python train.py --activation="gelu" --moe="soft" --patch_size=[8, 8] --cautious_weight_decay=true --epochs=6.4 --final_lr_fraction=0 --warmup_steps=3920
Rows from block 4 of a small segmentation model, named by matrix and row number. Rows with one number within an expert belong to one neuron, the router's apart. Each number is 500 + 40 x the weight over its row's rms, rounded and kept within 0 to 999. All counts start at 0. Numbers have three digits each. After the name is the row's rms in percent of the matrix's.
Before each expert's rows are labels from the 100 images, of 14976, where the router gives the expert most weight on average: "top examples" is what is common among them. Only what is clearly more common there than usual is listed. The data: rendered solids tumbling over patterned floors. In brackets: how many of the 100.
# router: slot weights (model.blocks.4.mlp.router.weight, 32x160), inputs 54-107
# up: expert up (model.blocks.4.mlp.up, 16x160x160), inputs 54-107
# down: expert down (model.blocks.4.mlp.down, 16x160x160, transposed), outputs 54-107

# expert 14
top examples: count: four (53)
router.28 099:474398479489477537508480435513524491465523465434467529468482546528453550447556537527494510530520574495521500496537491545450505494521531489492504461533581526504533
router.29 097:554429535527471494548493544479445502436481490486472455495501467533506420544529543530496507481479505493456537471458594535491497503567570504466546489481485530533545
up.0 109:487543517522541515465489426495511496521582524448556516532494470521523563503516444489508496438493431468554487516547503533456450428502524469549526553522505510448536
down.0 104:492440469545522466446468467502534562411497499578483514578540515518531498546499515474483516445445514470509494423489476443567539488501483525473549476505467479528463
up.1 103:520472471363470459519610473457466400462463458486481514490469488459499591494604499530456477484500494417512522528486538494476551464511529547481448548506479580502557
down.1 102:477507549556574515444467507521515532594525557501530473484592499485499452527485497476540511446447466541524506457517414468536526470456485499545542496490551489451513
up.2 093:518425535496533509468515438485542439497550523501483495543510467435523535559535477523519500491527534522568444557512522502506430500604522492482421483506538522499500
down.2 098:479479435509531519497487523452500555468469495545515511574520487511533505560484527455479461497440495451466484462543427443522494461458491482515554529483420491519547
up.3 081:487515526495522484415482435487524453523503522464542512537547532505476562444504461448500514517482523452519509513471475515471506451601511496533448542455555472437513
down.3 076:560520480532613521468448434500540604443538480585520500593487464464563520564486494476455490471469466483522546464504483486571521546473459473516558408511460483522488
up.4 109:448519505544547515566488523479538507553490496544449554478448516488596418498543492491507508522491420467562518534550487515515545513515422541507592576524529512507532
down.4 120:447493454463478492511518490484516540464523531452511405501507449558398543459495478593527562475552528493480505490440567493433457489492580486388423522476406476509450
up.5 117:502474502535499512515482511480557537557492522499505560497488506514549468540543503491457518535536462474538514489509454498543567435462434530552524545546475536491485
down.5 117:502515506508526472532486484526436502508556544485464483436505422551475491451530458500536516461537504465492467474495534505437522532522567512436505492436508461466476
up.6 105:470430480528552512483476413477527458441542482457493566496494495454516522591513488497532514512570536524580409567509537508481466458533498514520438482516526542487525
down.6 112:514505490475498512505514551480511545485472530535510483596532484552532531550473492464449501477435503465482490446547423464553530480471487465494557516505455506530513
up.7 105:484552439498548498487541545442539478501442537550521527533562526459483454575481500496440499537509527537519456538523485462575519464486493542553419553506525551515528
down.7 096:470491536530507525536474446535464521492559540454490531435490461550503551455508499503545521482556500468504487497448538512523499477488567501439527486439427425449495
up.8 135:533507493405485510559516513459551457491488465464504515517516487525443562496492499470455496496512519494525462515514485557502544511505562507508464554552493543508509
down.8 128:454471523550570513435464464531445553493586575528494531513536513512530534525486492456511514417517522458519477419485507494528507426481503505532546478465452472468496
up.9 082:502455541515589522502524511511544445442505567529445412520498472467521513420456502518500505510542523532492441501538461484477461568547492494522442430520592455511506
down.9 098:547513513503503487457498548485553486495481486503514449567514501428487451501500493515451475552450471548530545512542496470489472501465464451525452546537568540489508
up.10 103:534560455457553515424481521516538570483477499507475499495472543426497438554469492522467452437490485504524548542421493529527516533446462483564444475533444560443523
down.10 105:495521510548512439494532481520530444544526474435500497472508484480428520453543455532501462563537479567567442488593443497453476473483517491494513523476535434486507
up.11 104:459457462519574508548504506532525564482474560550383489493485507460594496556515486564497520482470506545515547574518530516531479543419454587506515469491535499419502
down.11 101:439485463518476482535510460466513457525477510432569437439483443557442501446500476598543477550557529491510465497441529472419475435554592510426452576457418495512483
up.12 114:453463470555517528448533426512575556438491455495532530520491538445548510558541482437531513470467499453493512593443507577555509441528519564540463477441531544487477
down.12 112:544486521489570455507410558473500514531511548548436520577528443579553543467478467466431451523525513535520462414567477460541540532485509388475562477540483478527476
up.13 112:482455508437518481551532472482539499471558541489471448548493461514525517529551508497492457457485524475573448544586485510494480508474547506479522532494526566493549
down.13 109:427443493546507480460500510487501506498503459482498515511557527581530553512491534548522502486468454508519518460484465451528523396486514501493532560528418501483500
up.14 108:527509491435478489523532506460535512514381521440546443502535520540463498468497483463427479536515502525450527488443500510526565450497515520524480527516405533445471
down.14 095:545493541560493470485470513549486553417597520493469532465473451471495491521555476587501545481476478468578420474510476492477474539516508535511496517523553504462512
up.15 094:534493495414550453524580426478540485482560531438479528536522469542477544496589487490492447470573525442533458511519481513428490441508528533467551547505502597490512
down.15 103:512508554596535523426488498439542553511499487519499524546524462500546454564488504452493450456450494484520508386522444505488518489455496485502460520493517475463534
up.16 117:461518473492510518569496478532570604504498611489426414467446527472501517492588480530484499477521444480499525588469487513442510522487525504419548511469551564498502
down.16 104:495540505446451479528549551495523432483491500451522440451453459540496493466518507576512556534539460562490504567457467462527403466509487526455431529506491550469441
up.17 114:447489460569472455464476547461472538540453522518467595491484524529445465544481494538480456540513522455523527455494492475415531537499487534500565501545434506430504
down.17 109:538578518497465507530559485501469460545554524504546484482485497481482494467503464448526543492527493479490475501578458569472450437531491533494445570468560507491481
up.18 122:523528459464496505458444544506554534513451515493533551542530506515486463541493511496454507495525518471535542491463467469545557487448442563595433512519406512427487
down.18 112:561530521573525451488525449575423486548525537458471488430501484508521472421545392482502515503562478515504399488566466537488484509511490490470544496461565490441502
up.19 089:494587534463516523521509524519555475488481457539489460472459461563466457496458460435509546521457557487513547466483520452429444541465470557514451548515514541485600
down.19 094:533525496543486498473533538465531499477468460493489390531511461447464495512478508512487483510460441595565513486517435503549486524483455413558464483580547528521523
up.20 101:496509509432523529511514518475505437452537468538501555529503500421509509569545548517451520570560512518577452536554495414539454490527502537518444486494552569525487
down.20 106:442507504561529482492491483472462538524521559450505530475538490563520526520509474466527521447487493473454495440472491516505503448480521485475537537450435442469503
up.21 091:462524488519502451435495426466534516525554564456520491500556532549509541446524418477496517477455540408483506530494517539446481549548554484518446517587469474485560
down.21 089:538461485493580479483448478467559504448474479602481484567474451448580527517523512459460449490486514493528533505532439461528497478549487524505577487498538529535510
up.22 093:491480475516520449506477539477574526481495527529522505535500533499523515529507523501488523497495503550505462513518452478613506432404477534529446520487527550470450
down.22 110:447447513497473526529515474511417494489533522471483540411500479547509526506510495502512521493548543465512468499434545510469518489528551534471517486461449451469483
up.23 133:522521477383536478522464483478407443504491483508467584451498511497504494484558516557473581525496544458498509541440462478512523545561480561493451462502489461524493
down.23 130:491585504636535492480515486485510498478549495483525512471525459504454480493499403433524416494566430504493458471549495524433521461471487446555540568497534427440557
up.24 077:442550530486510471482566476470539471515488453550476515544561558523488515516463494497443509494453496430510483450487514503513448504495433538536404496501498507489491
down.24 102:535515505490516496474523524510558519519479483545482446548525501460513460513530500518447459513431467537547523524535490478531504493466462472538458507532565544507503
up.25 078:499545443480513472469513508462587527468449542523446501571521485547551474559478438514520493449452516578548452551521519456640484543484478541473428477498435483496528
down.25 077:481461467464502475544532475528461407511574469478512508420508489497478496471559579509534512540566504483485478526470514513464500462514564510482508590422496474487493

# expert 4
top examples: white object (44); its colour: white (31)
router.8 106:545562528466492513531527554426568546487482529489483489516434443528498502507425385462493483465507487486467398471539491520427459600509511484474494541545463448486501
router.9 080:461450518518535501422550511554531466498542478498475481529557507483486550450541576477550513497445513457560501434452548525494530473438521464552544526453553532505475
up.0 069:603575461565490501452518433522578552480512407475481473468494530477505466564588507551560465495469445500455508562430484438482483471480480485472552419437458545494547
down.0 091:519460453452521482514501514570392484472519526493508429500485539542527511473493536496522541493534532528484455477556549541420439479504517550467476443535473511569481
up.1 115:501542457467503482465511482490486520551494498529507519520554546456496466520547559434479539526502458573481516508470498526416503479461501498572505464471479545526473
down.1 113:507504527550547500450503500483498529472483475571501503470481483474522394503498472461475397506571449467530538522528495481572572540527461457513498532467553489467520
up.2 072:504502524507484562396485461481458501487526469445520532508474548418534494541502512493514499509570459541527527489480505453484529497453459572515499430482478521542507
down.2 084:521479452512480515522530527556417434497527521446533425500482525525523532482467555493510534461530560496486455491542554514451439494469526564509498477557469490533507
up.3 123:472451482572524516481450496518463476492481503489542486464446522522571523473518440483491460541475520488555560535492562499552538541558504501516577549565497462501535
down.3 115:517498400429560582498441465554543470447485533462530462510490506483446510451478522522519479459466528519489465451441527531412444536486496563469450502556411497514477
up.4 131:492476452532558537460472467512513491483526528499402529496556496491503520537531551544452512536447481475621460504463522490535531447484475510480471496479553517528523
down.4 115:512521545509397474528528484510524509492507471498628503481448485488484488517497491505513411481492478535418521468515495498510522533514548487472463566510493489496517
up.5 078:490455506543470501403488504525474557550568521510464502522444473508570499514467453453552440553571529555514535528555519492481511582442476493512519449479516485495494
down.5 100:522491451507495518506469512553412473478522512449496468518480557525535535481494539513522566477500574529496455493558541533442424478469506569504493463532462471537480
up.6 122:466475462539570506515470508502455544484543530501503449561574544503508510473474537525508481456529549532437484494521452575495509430500453445526469466462518465534450
down.6 106:468517537488426506458527451471530506480460474542522539484507461438507465566513432511441499480500513460484519520432452433534599526521489487464497511473511534438514
up.7 081:553495531516485554448494514517468573460577474511475460463419505602622482491457436459499496519551437541459478495526485435500404523468464560567630454530528466477521
down.7 086:539493520413466526530459462494464528493477531469537474486472536480524585519502543501514592535524570489487439494501534563507443461479519544481533456536493459532491
up.8 097:493455496422494453500489491474479468504504479496508496478530494479572551505494583486566479504582453454500636528451475487532538485439516498542576463498481526433504
down.8 075:496484485487528548495475559542457516502503532486492436525509565515485530463511516495530543412528552534500442500584501533401448476545483572505478462521510547503492
up.9 076:496503473476500561448447505494421492507530432504542516549527567467552523449500558476548491507548474491439564487563536533510485534501489530509484452476478540494521
down.9 074:523477478470472506505471498601414450489568499491507401537467520522520557496488573500540536467524490538476487495551566528463464433451516561501487438547456491550520
up.10 076:519491511500482557539508525495475515490562465496462457442461490539519515483473472544536529540511520508555505529525505531496502571522536453487652482496521435472496
down.10 081:523491489498510468485472521577457490467554510483510459516475515506498540474481554516548507492527537509473463488568532506428473480455524558499489455537477456517513
up.11 096:555550503474521476402496446476460485527507485477530515497487549437530537494512567511569537468547519483488619513477469504495500498455500502530512406443503498547557
down.11 091:517500451490480566530477514604446481474531481472493417529497477537532530478471519509549521483501512471451480509545575511435449486500527580477499472535467500515502
up.12 105:468439504480592521476525493490428455503573512457505468512498512497527496526562520545464537571520509489499543537452506520543528436529510481545449475498556488396483
down.12 099:482510414572479502505504484525573544472468461599522542520501472492423453491485490509506435489498532486478512466534526490430560502494494535484503613540496546498547
up.13 077:478525477527505540530566505496585547486453459392480497507511542522490445510541470564554518477481478512556487574459548469482486499516495439470563485476460475494488
down.13 100:545452464469490513520508499565432461531543530464502488533485552551538561457471549502581542484502549520481460471561528565423452481437521554473513466545461498544497
up.14 104:545499507564513472495480494510542477529536461516430512498541584507481461510508520524539547555527471453532532464423444468531495458468490545535519461477521531411566
down.14 107:464484483498453542542461472522467538452502523475568477529436490528521488460453506468532467473505512520438488499522545524400465543521539529534459527561499492533548
up.15 092:528550496504506510414495494515467485518519503457478545488468558409518528506503568511566499513521488516448566535519518483503498507482485513518482446448484501523522
down.15 100:501484438489508524539466511525407467517539524465491450526479535496514551478505516526527558494486539532483501491557550561442455504457527604484503431520452523542485
up.16 099:474469502539491500491436493529447475477509505595488546547469505471460472572488592531544524531490468522586509469545491481434521515495466485518540456511523462514568
down.16 095:588538496528467524499523438543525543546495451462561474427454512552544439451561467517491458483552504507477522522455486520529496463456498463528477571434516485425518
up.17 088:534476510481398460516481546495528592507446473506561541459496470495518514503530586447482434486524533513477530498512486489469530504572517518480564483492454470533488
down.17 079:530542567527512527522543447516497486478510523470503482500448472474526536500451429537515573558537512463464460503512494483545516487472472528537409487457516544464556
up.18 100:542516496544537504402478504482552552479556473477451497496504534508544570509447511500517495508523457558490576528439460471552477506461512510498525462465493513436539
down.18 106:526493467495451534551495536552445494488526522468530505488424534518529506489480548503559523468513540497456448501533553538426493480507518606492500479564448463525523
up.19 085:505425494537503471537402490507523495489539471526560531505480458550580491551456492477494475477537463558498481469544450526457425427513499563507570523494525499488504
down.19 075:492542477483421539569527451478502602455465567491495495536515567548453513531461489512544564439456516493509471485493485528550456453498449484452473523497477512510545
up.20 070:498514544493402459475513486485560476499507488492501458542468470449521512424484465570572577486518483515562534501470508434567561512506468459418485531524443560521495
down.20 063:509470477511534545500510512532468537468500510517487479473479587550504523485512546548499515438546495474383444480527564548407418481450521517552518435486520413484501
up.21 120:463444490478545490482497526508472507475555531553485466489573587424482510561569617500478552524527490502564501473566518538542546434523445475548478477421553524549518
down.21 114:524531515550416496524557471527503477470510438507589503473490404483507457483467466530462432489512506516460519513428535448501527515464512504469441577509538497442527
up.22 123:525525497504486503474472437517469477542497465555475518492480504470520460565488542481562537516466463486452545435443510517478410466464455584525600458493397522504480
down.22 096:473476474544600515495516500524514587469477547516442498489424580478509472477478451512506502510538458517518485548544560483554576484506479460501483503469501516543569
up.23 113:448440537544442562486430533498478458470523522520427421504446536515576501488549480538519500554470538526531455546556470505485447574538493438488523452557534401435529
down.23 112:541468460476485505541500530547432483455577506491510450535438568517534520477527542540524557467517523515498452473557561513444453517466520577495479476525459475532494
up.24 096:563526482490498484465470556524503473521488442522497574536498496537505435492527478434514483550527501490498515493462487515444477459500497498581470494529461503458448
down.24 098:454480422511490517467530506528543544514565541442538371503490485472525525476430533559537505492505491498467572465541558492472529507481528532498498529518505517505494
up.25 093:535525565543525523490536521502567557526510497462456475512499529546574502523431518507467514449450447477489567468533502460511437527430511499543514452537535459469535
down.25 072:451498380461553477500510466486504475480539505490471530524449607497490543500534514496569456481484477529530510492541507513475527482537488440487521520439467583534526

# expert 3
top examples: count: four (62); black object (41)
router.6 108:515519529548496494526538523463499542440506434442455511436498484499546559469543502514555535482429461548568462546502429478574503566421488499503514456486525522504467
router.7 108:541534517508490539482607561562447437538525516510495501487525440550468525502462521502517475474528546537422537459494550517406401489460509485512486511499506494486505
up.0 092:458544495518561498419515525512496483467488492452467466493485559543547440476435483471511529508487482531493558486501537559537526565478484547540539448487452454441450
down.0 092:489447446449525451428517481498521524561505521504481601604521425440510524484516508508532446458520505520589480471523466507508541496481516418430512555509514517547586
up.1 089:501530481483594538530498490530478559507437472521510597550458533529548416452485446455534506469484470471486525526527549554562562504573456523547502431425504562465456
down.1 073:460488484491389474408551559441479477520514504431514516518619498473523570495475485467519489514544495530527463452512463489515521498452537448483526525530465508550501
up.2 089:544571454531515507449494437463565504445501497464516494535464552523494481544512409461465428505437526476487528512500487506510463508454512504448531519462546563478600
down.2 075:508467525419516432505485554520522534506485536525486565562496479477437473523522447452468511494494467541604460427525487486488522540473482474464521466553533437519475
up.3 080:502398512474420474525423544483521503492472473452521555491500474502501492483546491479538535534580550477510507482501550469524436491578529567499413507488513514548482
down.3 100:501506531420524495474537505490495543483492509531504494549508511523433500520482486463505464456462454532543508445544494452565527521457503456469512483549510506515516
up.4 117:549532554452526495523558482538435468541492456485505463491482452468515460539548512556543495486447431484510529546469528519516470504427497494500521522521411466460492
down.4 101:439487477513528482415472524495549516470546548481454629602556553545538542492460501535505478478522515534507457452563470521490508534500467469493500482503538529523559
up.5 110:537501463548502494608467541556499515451495511527537509533466497544526462448472492542560512544499449443486494524522488496450442454495432481471460560463507563422531
down.5 101:490527523497442536418509497420518569514502545485486517556560512501460520533510435473459468465494535568464512517501403517554548537484517511538571414576494481523479
up.6 075:530451479541480537583452519475482475414462428478473523515530520573455490429496486546538488475522565433472491493499540554499551523530532544490472446511448489473488
down.6 093:506530549407512480462501530471518527443476498535479531561479500481450487501490465469491502456495472524569496453521484467546527510451493478492500433525495501540524
up.7 126:483541465527516494515497488456548556523512525497503469491443524468450537407566481564453510523523510426561459510504475451511523493540408455475432497519558533552488
down.7 126:540579550474433530563558500512474467497476519528516519425495490527592431540423465459439572498459515474422504547549561533487478522509505555551550558502438497506482
up.8 088:493433566479531426468488491487412426544478491483490459476558453500538492509470512487495522507502533513514536482450519539509506531507565479506540444546448418528519
down.8 097:452552465486573555508446526582550581463475505546525558606474545473486515510521571505473412461482460517503540472523528528559474476471504434476473557426556498462556
up.9 096:491441491498455480492522492486601509505477535495454480534506462525490498535490479523509493463559505437492449518524512401483442481445436471477519593538515530431572
down.9 100:478474516414498459462527513457579541492461501480466520538489523488440517526513481467485457468493454546575516452517464454529573556458495471453515455546530511546482
up.10 086:540539510411449494569562527525412467512502477432506452435522522566506434428547515511412544485520469509465497498444580532466513480521574513493540532517422517455475
down.10 092:486456479489540481564452456449497481485477547514498501466505540502506587484529511506504524580519482431481567566396472472588562517542487452503483469484528460521505
up.11 118:546462529474528520442520451494526524517501398531518449521540524521506493460471520524532451454490493475500532497493529497457530509430477495517589548528456454459543
down.11 105:466496547506464510450515508471501533533511515484446512516558486523490530531482477489485492501488508503522553443500463514578565511486490511505524466594547522495465
up.12 104:579453610494494503455530533486467492534492462550534528530509603491569472484488587515458504461484451510488503502543526546481497486522501554543523507434592403523513
down.12 091:484455471469548492497458471443482530401493512468536442549457404512529576484471477532553472496517517477504581515474473481524524501494500498419496445550438523488475
up.13 078:562428525553510473509442536482629473501500483447473462480541464561460502501527399484521400493511537403566443480467521444487528462522593497441469478526443567524531
down.13 082:525542534378538543491521520555507574505509518529516489540482518523452442550543555501471493424449432500489556458503466523533517478472476476472486518509535519534513
up.14 092:512509531473433488553525545429461466480475396428452502450493505545531490541481535554494500502563471552456467445450491520480437522534533511523504472496383461390472
down.14 090:533473490425534505509462426540473446553535555544518470507489516491469493447510548433511530482514587502513512518433506472485494492465452538450501524411496519513548
up.15 155:502533519483529452488483542498448440469523510559471515493499606523523522454447517500461551571570505485473509438547456511480447494488485511557482522458542492498507
down.15 146:455483423538523497517531487525527481486505516467490442513463452440461493487498471486495461522578526528526506544518509511436505470477473478483427527584532504512529
up.16 099:527546501447474539474482470496551521515494489474452573529477444520472493483599457518494506474477526508465443490492530508537489464474439556452452501431503602441490
down.16 110:498507541430481484446506510459552538478461483566494552581503515493446505536513442495485553471478464534564494434505446481552529515483466481507510477541502522529512
up.17 103:527501505516474489481535506498583473520522512521405515491503455553505452471474408471535499460517467490472489511525501433493443532440528492465551550503449532444580
down.17 105:537498576460460467440529533451568541489454483494496539540509502506485521526528442484472505458432475516577527440506483484539497528473497518455524464567500491529456
up.18 085:487492460504526577431479495473608566497482545507424451506467499534445494463485521476496565479539556477414463518490525533521463516491448518426499444500593507540439
down.18 084:495517551433466492516522493537478459492472515485470551518500584492455510509515411493517542501443467496580494471532511512509543529522478482489446492566459480567538
up.19 112:546545506513456537509584495539505574539514511443513447567486496526442568514518534494531488436468485522446495501439523547495426460489549470447512501447514513477459
down.19 114:496455522547491518591449527429463470496470540465522503455554519511495554489480435509539538577532514476536512502433464477495513559588468488548442448616474430558499
up.20 088:505474470578545490427497526531577489468461512514432479485467507559521495441462439539602515440486535483520469527531549512532470493432450511450435502523512526438555
down.20 101:507498508382513470466507494469544532498465530490526497523498484484420517537504469482515485511513487529572500444497471471536516528502487479481504487546491515536536
up.21 091:523492538496479507528511460497426480513470438517539413496422520504498496474499535481477440527448491422512539493459578517526518545523544477514508420558450493562455
down.21 100:477554547502503477462520549499537581462511518552452542571521532505453517527481487478471517440502457532570495450526501471567513537493489474489504475553530478552510
up.22 094:498436498468418533441505461511481568517480550505447496535523502539509540505536516418465523540518508513516505457461525486522560477541571526476544420516575505565500
down.22 087:520533564458544466549563584500483460488508451551570455528521441520519492504517525565532457505479400489489518529541461472518503516532519452514468553477482494443451
up.23 091:538481535459543469490531484482529489511450435393497505513541492537494454459481430534491411539561476452448508453530562539439548511564517567473524505565483476489556
down.23 086:496509503437499476420498510462550524457500523518465507529535489490468544522493434492498525433490481535586521465512454498534564503485487439451552450527485474537510
up.24 097:483492478477478536377515458487548517497486454552498581441505488442493498547531517483454492490496528443541470506513528479517540502495542554476487479474510502549512
down.24 084:542476551478486445587512515451449500539515519471502440460423483539522510475505494584542547554504467435452565516435462531525462535538495524534537528507505475410427
up.25 103:520463503527497482541578490492534521494492488460468450466517470459496541524525523562459516558486524483554517495525540488499502506550573496511573485443540531546554
down.25 092:527506585477441527545494461516505470465524520550502528413453481507489470506558509489479508483474395451445505588491464459504493490547445531510533519508501512418516

# expert 6
top examples: count: four (63); black object (51); twisted bar (28); torus (27)
router.12 120:533464581466506600504487454529461483454547455470516539494512536533530463466585500499419575529477515432443468494546566564581462479501494522520478471560527509501514
router.13 130:513490554510539549432574423530429470479497503490465487489506496515541488486481480522503527481465445455497559492522575466552524475490443506534504483532447496480560
up.0 112:491442521520452466498462499466525474522457533402500485493490452514474477460474507521521434481505493520576483419484546486470570527488575514452479508560480439533466
down.0 087:484429443434459504467445457485489429487469527462501497549469535478553463448438502450459465503523540441532535489490494534568540561507493535458473460481533456538488
up.1 101:523394489489504511584587554521538419542541557486485550498522477477511571437510513477512479558459565450496517488496521512480470540529501578532545526514528577511511
down.1 105:517545492470530577470471521483508526429500485477514438498439508520503455474522509544487575510495484542524475511516473483456479456538478502487407482544467472495460
up.2 077:509498492395554424516594441470445406497524528423485486557533507551468557478524490596528453518536525451505460471499459549522519467512510489492499571538510585547557
down.2 085:503519488460437500419516551471436540445470498530508531476501517456528552541487523440448452457504490469477521485476470444508522511439526447510521478552541445542485
up.3 106:513470496520436471537499469410507462472481423517498495472479555537493504454459455549509481587536533523510490442441472437468534502489464467500569509461468497461504
down.3 105:538487503481483498492542520501422446525496406455515570500451476474514552474535570502479528470513506529519531477465529512514489480515565543512535520497474490479451
up.4 084:531435476529483511490484508493655548492456539397500590501530500458510507511526471547505450440456538536525457567512514506535506527520539579508555481525503539538500
down.4 091:526505522431533508517568491445469521483470496518480488448469460526477508488493484421502530469502479459457565511471484448532511513423524453519483547462487492478506
up.5 089:460412520523442467481475509485535498449504542431508494539550486503470525510604548518441475489503554489564381426450461522478539495457532560485445493505550542518465
down.5 086:500588481518592507526542512510492493529522511542487523496520414478488457547506467494496474466457456483478581535561484484476494468481448486528523541569481504472531
up.6 076:484547498454515482461497551501539470465482474523517490484531459535441497476534562479463442509537513506569503357467549522427505491491493471443547514483479411508481
down.6 068:514459460435522523486511498467434487445401482504447535510505530496514471498535513453482464472496511490556496485517509492476514539455519565515503432481543513527471
up.7 105:493584517545510515523545529479489521578501545532483530438548508545537490441506509503456478478484488447459521549501455484545560518475500491534460590469495544457485
down.7 099:495532499508530482518495457541538532433498473502522492567447475488438509506500471501521513446492486582470487507514525540510408493515461490425502395463504519519504
up.8 095:470501528506469508524466523514499474474449502520551480531496441493482499570453471547596457499472491548405487465518517565453400525497534474450492499483415483413491
down.8 094:511462519573526559498441492484520569476486525494544503483524524496480499478526441453467537455489471428545487515475572485461578543526587495599538528518443480470499
up.9 107:498526525481498483566508603396490501488435500473435517398511517547445485445502487474507483523566484522519501522445480454498609554505524477446401514477460474545482
down.9 118:560467482484425535481529500487430417421488487542510558529535515516502498482537478462513486471488521506493407509557530517462503499520541524526492487525526493533503
up.10 083:533556515535521436511539490457540512495490538489503513524438532440531502494527522558446509464515469481519492546479556495481540517489528514430476454487600481447524
down.10 070:485460519439562554485494536435430468454437450501449558499486551480524440487573544494477510547496579429489507486467500530491479500452510557460447514486486510502488
up.11 085:467510514461518488486500496428519515481488523503469508488524472532466447471489509495522437525583469500505515422429499573498542485483527422490528509477589572572482
down.11 066:499479526488467473552523534520386469477404424566476575534476476552496507508446513463489483516482507466440503476491521461542511498491516501444526526460461448550534
up.12 105:497553452503477447486455484526544498486495503504500469474442419492513474507551565584508510447427474507576527475415557478490480539425533453438455504501470440509432
down.12 086:485464465404512459471496502482445393459458497480453560530463532515536496482517590481482438511544511443535475441496527514534511489477497529477458454506555513593478
up.13 108:480519485462524427527591529432484542505429538524553482534502500484440465460465486479479469488487439497534535445452487442471556452539547456476535563488570589539477
down.13 120:476528485563533516495478493530480524494479503512464542519512439488541553517433432465508527462474549540444519529474573503541403579518470486519425480489471516515524
up.14 114:496484518517497457510499530426513463460475426563529513506516553482494445451409449478497505558546512490468476452514468470466510510525503539540577512429471490458460
down.14 106:518476528480490493483505493459501507536531438442489557455420498504505531474547551558504518498537524516535522541451524517511493471549552486467499519527490466519485
up.15 117:503560405488505500522487543528537511558519524506514412454551459481471499461582526538448487522526515513544471570426431483495496486429495476514440512563538461502510
down.15 110:455527474482508500509598488471516533440482497497455465503479519507503491589495513541458451423524459509479561489518530501497491497515460494430499498514491510404523
up.16 088:423567502460466502467570515493506479505483517549524520534607536528525500451528512480458475466485509490411467536502457524519512496546549497484495567456465535437395
down.16 082:502531554587550523525467456531531548539544580500547489526485411443453500529467422524487537472450500492519445517554507543509463552523463450510477492540495510535525
up.17 118:540476511488560479506502499459486498436528495520430593516455505508521525511436488466516474527524542483542492508506472461536465524464472498526481474490592514571538
down.17 118:461490499506497510464453544476472481563475505500472483546509518529509582487462579548568514555574505501458443484536463471427532394493522474470460482532481538498534
up.18 103:474489543474436538423536523518447473497450457491483519525547537496498500397480508418455540532517471525403517464563506518515484486538512487510531479447456463436489
down.18 106:554515498475533505490457462496555468523518505566545466503413456459469486487498504543486449563557518474569484550494485476484491516586476480502490515546489462508495
up.19 079:431501492433497516410475501488511486499496474532433513538469467515520529458467543536537510475446472466540487436499486506462484586466520474475524424477505393485467
down.19 077:501521485550519488498479487477492462508455531536593458561592549475462489488493501488500512481473537506486513485546532447522533468502553465576536527482506523513486
up.20 126:497611494453472513483477531549488464547473445540518494483458487523491481462536471421458454499529510536424515505518525538467460495550503499478447522500475502386515
down.20 129:538512501534537461492468489507576515462565544490616502493530531494449545478478448512487479497546442525584449407489472518487519526543499427505598499467444420483445
up.21 082:492469492483507516491542486467456470529456414477505493452504536561450490430553556521525470453462493491546551501415554510371503528560531502499555519526447436469455
down.21 095:486496496445483460505547510479464500467423479483463517512516504538517461495559506453467470479485444483532482498514441430533487525470536489486565466498546507516449
up.22 088:484586532505517523436530430510477546514549483569520463443503470493533467558468487491470511541468402492477559500459422476504467506483510458495542574450470422425471
down.22 089:503464491551512512506462460541532519532501531501571439528501480462508518462439461616547542467514562515472543501512547560500500518555484472495496469491459497492537
up.23 115:530606487489541520596479639494504494531530468514528513468530469503482486478565550510433449539504498514447493493531463542480479478446515493536445561487492502416459
down.23 123:494471531498443542466514498525513514458501466499523446444482492537477484517484497542485521456579516537494521490482576533460435542503501554449560445506475491486486
up.24 072:588565527424510532516512519481473510469481468494535505535505512525407470478571525514477492462475508489538550425459503527417491531492516511479528486547490490432495
down.24 095:505498491441536522484523490458490456462468476533488569499551507513492496510559523420492484483491502434504531462504476498502501516439552492511511472428518522504509
up.25 098:546465464438535495541537497497549491496513521481435581519537522508498490433530410486556439523524532485514535526541568524527513534504504562502588482514565565541545
down.25 096:511531492466528570484495573461448444457477468474476509540426499540497507475484549547511499515556534514459492502519477514429442409489476523483367499547495505489467